Weights of a small spectrogram VAE.
Training: adamw at rate 0.0018, 4700 steps, batches of 64.
Rows from block 0 of the decoder of a small spectrogram VAE, named by matrix and row number. Rows with one number belong to one channel. Each number is 128 + 32 x the weight over its row's rms, rounded and kept within 0 to 255. All counts start at 0. After the name is the row's rms in percent of the matrix's.
Before each channel's rows are labels from the 100 clips, of 14976, where the channel reaches its highest value: "top examples" is what is common among them. Only what is clearly more common there than usual is listed. The data: tunes sung on syllables by a formant synthesiser. In brackets: how many of the 100.
# convs0: first 3x3 conv (decoder.mid.0.convs.0.weight, 192x192x3x3, standardized in use, each kernel summed), inputs 128-191
# convs1: second 3x3 conv (decoder.mid.0.convs.1.weight, 192x192x3x3, standardized in use, transposed, each kernel summed), outputs 128-191

top examples: deep voice (54); vowel: /o/ (43); first note: B (26)
convs0.7 106 [127  97 132 174 126 188  93 133 175 147  94 153 106 115 110  90 102  88 136 115 148 158 187 115 138 147 109 126  80 130 138 115 145 143 155 148 144 116 169 161 136 152  85 138  89  41 156 149 128 122 137 138 165 169 198 119 116 176 222  15 176 106  73 155]
convs1.7 088 [ 63 153 166 164 125 100 112 173  32  95  75 130 137 132 139 173 123 151 109 127 201 175  88 129 167  94 106 154 173 134 150 150 106 138 139 158 130  95 180 158 145  86 164  98 103  92 104 115 122 122 103 170 165 105 133  77  72 146  75 144 160 100 191 123]

top examples: consonant: /ʃ/ (58); vowel: /ɑ/ (37)
convs0.99 108 [133  90 173 136 145 137  95 128 129  92 119 103 131 110 163 134 110 136 135 156 141 137 129 184 132 178 161 126 100 144 119 142 145 129  95  81 133 136 117 100 189 154 164 119 108 173 155  72 147  76  38 102 173 121 185 136 121  59 121 167 129  95 169 149]
convs1.99 096 [143 106  50 107 118 157 118 143 131 139 150 137 109  85 170 129 111 107 122 122 128 156 154 111 135 162 147 111  99 145 106 110 173 109 110 110  97 164 131 120 128  88 136 145 126 181 155 175 141 132 159 184 132 110 120  97 163 138  85 106 152 160 139 213]

top examples: white noise (54); clipping (31)
convs0.177 098 [163 153 180  49 112 154 199 148 155 133 162 122 106  74 156 131  38 121 105  71 107 116 154 125 179 162  97  96 132 161 114  64  39 119 164 145 132  86 140 144 104  98 120 169 100 141 106 127 130 168  85  87 194 178 131 183 121 131 109 154  99 115 131 136]
convs1.177 115 [120 195 151 119 143 155 107 148  67 201 126 156 119 137 109 175  99 139 137 151 117 198 133 102 143 100 130 186 117 141 137 183 172  85 124 138  95 104 100 211 139 123 213 153 106 103 179  49  69 125 136 116 188 125 115 145 145 113 175 128 104  98 128 133]

top examples: deep voice (53); clipping (51)
convs0.81 107 [117 140 169  97 177 130 143 104 104 104  99  89  96  92 127 183 146 147 105 167 121 135 174 146  69  58 142 123  64 122 126 142  81 137 142  87 137 129  86  93 142 119 119 117 114 131 161 148 183 107 158  87 110 121  88 125 125 133  76 157  89 169  34 127]
convs1.81 122 [157  53 118 117 134  98 117 105 206 100 157 125 140 116 146  44 106 144 116 132 122 149  68 140 103 132 143  99 107 124 102 106 122  90 132 155 141 106  99  67 116 101 162 152 137 139 124 147 186 124  92 116 177  85 120 151 117 132 121  97 144 139 110 126]

top examples: first note: G# (26)
convs0.103 107 [ 51 126 146 157 145 158 101   0 121 173 107 106  89  92 154 161 114 176  78 179  78 165 145  65 114  97 178  83 123 132 200 156 103 139 117 135  81 177 144 142 110 141  75 103 107 107 174 174 151 140 190 132 145 134 138 109 146 124 145 153 186 138 131 100]
convs1.103 112 [ 55 147 148 122 106 138 157 126 189 200 120 120 145 111 146 219 164 114 106 129  43 110 138 186 138 129 149 160 129 116 131 104 128 149 117 141 125 220 162 171 149 171 111 124 117 108 118 129 163  89 129  95 119 108 123 146 171  79 129 122 198 123 118 157]

top examples: consonant: /ʃ/ (60); deep voice (51)
convs0.135 080 [108 165 146  95 106 106  69 122 191 150 106 149 121 104 129  93  62 175 182  91  93 128 117 141 160 158 117  91  69 140 128  91 161 122 119 118 122 109 175 161  55  88 103 109 118 144 121 109 139  84 134 147 111 162 182  93 137 182 166 162 127 156 170 131]
convs1.135 103 [195 122  85 112 174 114  62 130 118 129 119 153 135  78 170 113 123 127 127 157  93 109 131 176 127 137  93 145 180 141 114 130 117 135 105 131 149 121 188 141 126 172 167 132 116 143 138 120 121 132 107 147 134  88 136 111  99 129 104 142 157 142 143  97]

top examples: consonant: /ʃ/ (51)
convs0.92 095 [ 99 115  94 119 104 151  85  65 158 185  78  98 142 153 110 142 187  84 104 133 178 181 119 163 122 131 109  90 133 110 124 102  82 153 134 135  82 186 145 127 139 162  98 142 103  66 158 196 117 139 161 149 177 110 130 113 176  98 165 116 109 146  84 149]
convs1.92 082 [155 158 186  87 147 162 133 145  97 167 136 109 137 150 131 155 139 128 129 109  91 130 116 128 145 137 159  83 176 105  90  79  95 122 100  92 135 107 153 121  94 124 160  97 116  63  90 168 120  95 125 123 119  71 136 119  99 112 167 111 187  97  95 117]

top examples: the note F# (58); high voice (51); first note: F# (35)
convs0.75 112 [122 188 166 136 153 146 115 104  80 166  90 105 134 106 146 148 140  83 154  97 102 131  85 163 123  88 126 160 129 154 214 133  41 104  78  90 132 170 134 156  94 116 119 151 117 137 127 162 134 161 178 174 160 116 140  86 159 174 139 167  87 137 107 109]
convs1.75 097 [121 143 191 136 158 123 149 140 169 110 114 112 148 112 126 152 125 135 129 118  43  77 187 149 103 109 113  81 134 134 120 179 111 139 144  92 122  97 116  60  83 174  71 113  85 163 138 126 136 116 104 106 133 152 149 182 158  81 201  99 129 119 122 165]

top examples: white noise (32)
convs0.107 096 [151 154 124 153 140 136 139  70 126 119 152 159 107  94 130 144 119  81 124 141 102 118 137 143 121 174 144 116 155 144 101  58  99 155 121  91 111 150 108 170 162 142 159 173  68 142 117 148 143 166 139  89 121 181 140 191  94  99 129  25 153 114 149  98]
convs1.107 096 [ 67 175 178 135 144 153 197 123 112 184 133 129  87 140 107 152  99 106 113 140 100 159 133  77 109 107  73 148  86 122 166 153 171 112  80 118  86 160 143 148 125 161 126 188  91 175 124 130  92 138 178 167  62  86 126 182 166  76 126 107 180 162 128  77]

top examples: the note F# (69); first note: F# (47); vowel: /æ/ (43)
convs0.18 098 [162 128 128 186 122 123 107 132 121  98 214 186  93 175 130 107 168 129 112 157 132 128 104 103 103 147 168 138 119 107  49 103  81 159 122  95 140 153 158 109 209 170 151 120 113 130  74  84 158  53  82  89 121  61 150 139 168 100 117  50 103 136 134  98]
convs1.18 103 [ 91 154 163 122 128 103 115 101 165 101 150 140  90 191  90  97 125 145  96 136 181 139 116 158 123 119 149 104 131 124 214 159 152 135 116 107  90 155 126 120 106  84  76 118 148 185  85 142 131 121 115 169 130  97 166 147 145 127 151 144 128 117 165 149]

top examples: white noise (31)
convs0.85 112 [139 170 112 143 123 172 200 108 227 160 122 138 110 116 100 144 116  71 144  91 125 134 136 138 145 119  78 109 135 136 153 105 114 118 164 147 135  94 157 157 140 122  82 163 129  91 118 144 113 175 110 103 185 176 190 186 128 148 137  84 155  77 112 171]
convs1.85 104 [ 82 213 142 116 143 190 117 148  62 125  91 118 107 157  60 194  95 113 159 116 156 235 119  78 193 115 107 133 114 127 173 178 158 111 117 105 116 142 150 175 111 106 208 139  73  64 123  92 114 119 171 125 156 140 149 104 110 106 111 127 148 144 160 102]

top examples: deep voice (83); vowel: /u/ (42); first note: A (25)
convs0.166 108 [151 171 127 144 110  61 103 112 158 138 103 115 139  70  99 107 132  48 166 171 135 156 139 184 130 116 173  99  86 120 145 108 154 166 183  76 149 139 131 131 170 165 145 161  84  80 130  83 142 152  96 128 186 135 139 154 116 121 192  40 160  88 132 132]
convs1.166 085 [124 140 105 102 132 114 123  97  32  89 127 149 123 125 117 127 153 108 154 109 163 160 145 126 131 125  92 173 149 143  84 112 121 190 126  99 139 188 163 141 131 177 111 139 134 107 116 152 139 130 135 151  78 180 108  93 166  87  86 182 183 145 160 145]

top examples: deep voice (50); consonant: /ʃ/ (35)
convs0.82 101 [139 120 150 156 186 150 143  58 139  59 117  89  95 122 123 148 113  79 163 108  93 123  89 141 156 157 167  94  96 123 157  79  77 121 149  97 143 110 123 123 145 156 103 152 109 134 158 150 107 113 138 123  91 134 189 147 133  97  97 101  51 123 177 123]
convs1.82 113 [106 129 163  85  84 124 134 116  54 120 123  96 165 148 122 150 183 131 161 107 153  76  90  87  84 146 171 158 102 118 122 118  95  93 133 124 163  91 105 103 130 114 194  99 100 100  36 129  78  65 143 114 100 109  96 133  88 130  85 123 107  66 161 164]

top examples: child-like voice (68); quiet level (62)
convs0.109 101 [113  91 127  95  87 171 139  73 201  83 140 154 137 122 109 105 137 157 140 113 166 149 110  95 149 196 182 135 128 166  86 120 141 104 137 152  80 115 179 118  81 139 114 189 166  90  97 170 130 139 136 208 120 138 121 122 130 127 144 170 129 133  87 160]
convs1.109 090 [139 170 131 143 115 107 134  99 107 211 143 145 170 106 113 101 181 127 127 110  67  90 139 161 125 149 155 169 109 120  78 157 152 134  79 123 112  97 154 113 148 152  69 149  59  89 126  88 115 164  94 138  37 101 134 146 129 191 113 118 193 141  93 138]

top examples: the note F# (58); child-like voice (56); first note: F# (33)
convs0.54 104 [180 107 102  95 114 160  81 138 136 102 192 130  91 177 143  83 181 112 147  81 126 122 138 124 176 142 117  99 135 136 118 154 109  87  95 107  65 115  97 152 120 118 156 152  66 121  70 176 155 112 148 126 127 104 134 112 150 122  67 144  69 148 161 139]
convs1.54 101 [148  81  93 126 138 140 109  83 149  57 155 151  82 112 117  40 112 112 124 157 201  94  84 176 110 143 155 109  87 138 128 156 121 134 109 247 122  74 140  73 128 103 113  88 128 151 126 126 124 143  89  97  98 139 165 170 150 165 137 174  84 147 107 143]

top examples: the note F# (92); high voice (52); first note: F# (45); vowel: /i/ (40)
convs0.176 092 [133 120 181 109 111 175 149 139 101 215 141 110 150 106 157 122  86 154 113 106 105 127 157 119 144  83  99 120 147 190 121  91  69 139 117 101 152 117 147 123  96 119 148 108 103 180  64 166 178 196 215 106 144 128  83 157 114 164 110 200 166 111 120 110]
convs1.176 100 [151 119 156 136  76 142 100 169 147 137 102 173 164 152  79  92 109 134 142 124 113 137 100 179 165 171 118 109 150 151  90 125 106 150 152 103 126  72 105 188 135  97 190  82 125 172 149  81  85 116 157 131 188  99 138 125 106  98 149 163 132 126 149 141]

top examples: white noise (49); pink noise (48)
convs0.45 143 [ 92 110 144 111 123 160 149  65  75 155  84 124 112 115 129 178 124 203 107 182 106 169 177  99 125 106 139  65 117 164 169 125 105 136  98 156  70 165 144 165 158 139  87  63  96 116 162 117 201 151 134 121 145 101 127 131 137  94 127 157 139 154 118 118]
convs1.45 169 [ 56 152 108 122 147 128 121 131 172 188 130 126 148 105 135 191 146 132 110 118  88 136 122 137 147 131 121 188 109 138 127  99 119 127 124 115 111 194 139 171 126 112 157 154 126  82 106 182 140 122 140 112 135 127 128 104 137  82 119 113 177 128 103 192]

top examples: child-like voice (56); first note: G (27)
convs0.23 102 [160 141  55 106  91  89 142 132 157  88 142 174 179 152  96 125 169  96 139 107 162  79 133  91  96 121 110 161 101 122  99 150  88  89 165 127 103 119 129  69  94 146 138  95 163 140  82 147 138 124 153 185 130  61  95 144 135 151  75 152 137 142 111  95]
convs1.23 093 [112 150 150 122 129 147 108 141 107  77 162 105 117 209  79  98 123 124 138 161 219 124 103 147  72 139 141 115 106 144 145 203 141 122 124 171  85  69 115 123 163  92 135  76 117 114 135  49  80 161 136 108 117 145 119 157  67 121 154 152  95 110 114 111]

top examples: white noise (28)
convs0.100 088 [145 127 143 168 113 147 131  95 190  72 105 149 136 167 102  98 112 104 109 169 153 159 144 158 169 210 151 147  95 136 183 148 109  84 107 142 145 115 170 121 115 158 106 167 140 136 117 161  64 191  45 112 183 177 171 187 110 112 131 136  96  95 123 125]
convs1.100 090 [137 182 113 107 165 127 115 103 103 208 140 123 142 131 109 126  95 136  34 158 100 142 130 180  92 137 112 147 141 112 128 150 159 102  94 100 106 149 197 237 154 123 111 108  94 119 128 111  79 125 134 146  83  81 117 129  97 152 122 158 188 201 118 100]

top examples: consonant: /ʃ/ (56); mains hum (28)
convs0.31 122 [165 128 126 109 142 119 173 142  90 117  95 122 104 103 148 111 129  94 138 104 123 114 121  66 132 131 108 132 156 112  91 124  75 143 154 138 107 137 148 114 133 132 140 111 163 124 141  97  54 134 130 102 149  98 146 188 117 103 118  54 117 124 151  94]
convs1.31 134 [ 98 203 190 127  99 155 125 145  50 104 135 131 128 125 134 175 156 119 111 123 184 142 136  91 131 112 177 163  77 133 218 104 147 130 141 152 117 113 128 166 104 106 157 123 187 125  81 122  98 120 117 133  82 141 102 104 116 107 141  68 130 140 122 146]

top examples: consonant: /ʃ/ (46); first note: F (26)
convs0.188 103 [170 132 134  82  97 119 215 145 117 165 158  79  96 129 127 164 121  74 123 101 143 137  84 148 182 101 104 155 160 123 188 162 122 135 154 135  66 100 113 158 113 117 164  82 112 133 169 170 122 118 134 145 141 100 100 186 129 130  84 166  88 148 147 135]
convs1.188 102 [135 141 230 112 154 134 118 136 115 187 159 179  93 143 156 212  73 115  91 144 154 136 144  76 141 121 159 104 102 150 168 100 138 119 127 149 117 136 120 190 173 157 126 134 153  59 136  93 154 113 160  92 157 141 129 153 137 137 175 128 103 125 100  38]

top examples: deep voice (52); consonant: /t/ (46)
convs0.48 122 [147 170 171 127 150 201 117 121 164 137 110 112 108  72  91 128 130  93 145 102 123 151 175 115 144 134 142 134 121 144 130 102 148 197 125 130 117 108 141 155 149 163 114 120 138 114 186  54  26 101  81  95 153 170 132 126  84 106 205  24 194  90 138 165]
convs1.48 101 [113 147 110 147 182 153 143 122  59  84 132 128 121  92 128 199 104 131 113 141 127 172 106  40 137 142  95 120 132 128 107  81 140 144 131  87 130 126 106 172 142 152 167 170  89  69 112 136 120 125 117 134 120 102 136  53 150 107 127 105 180 129 141 141]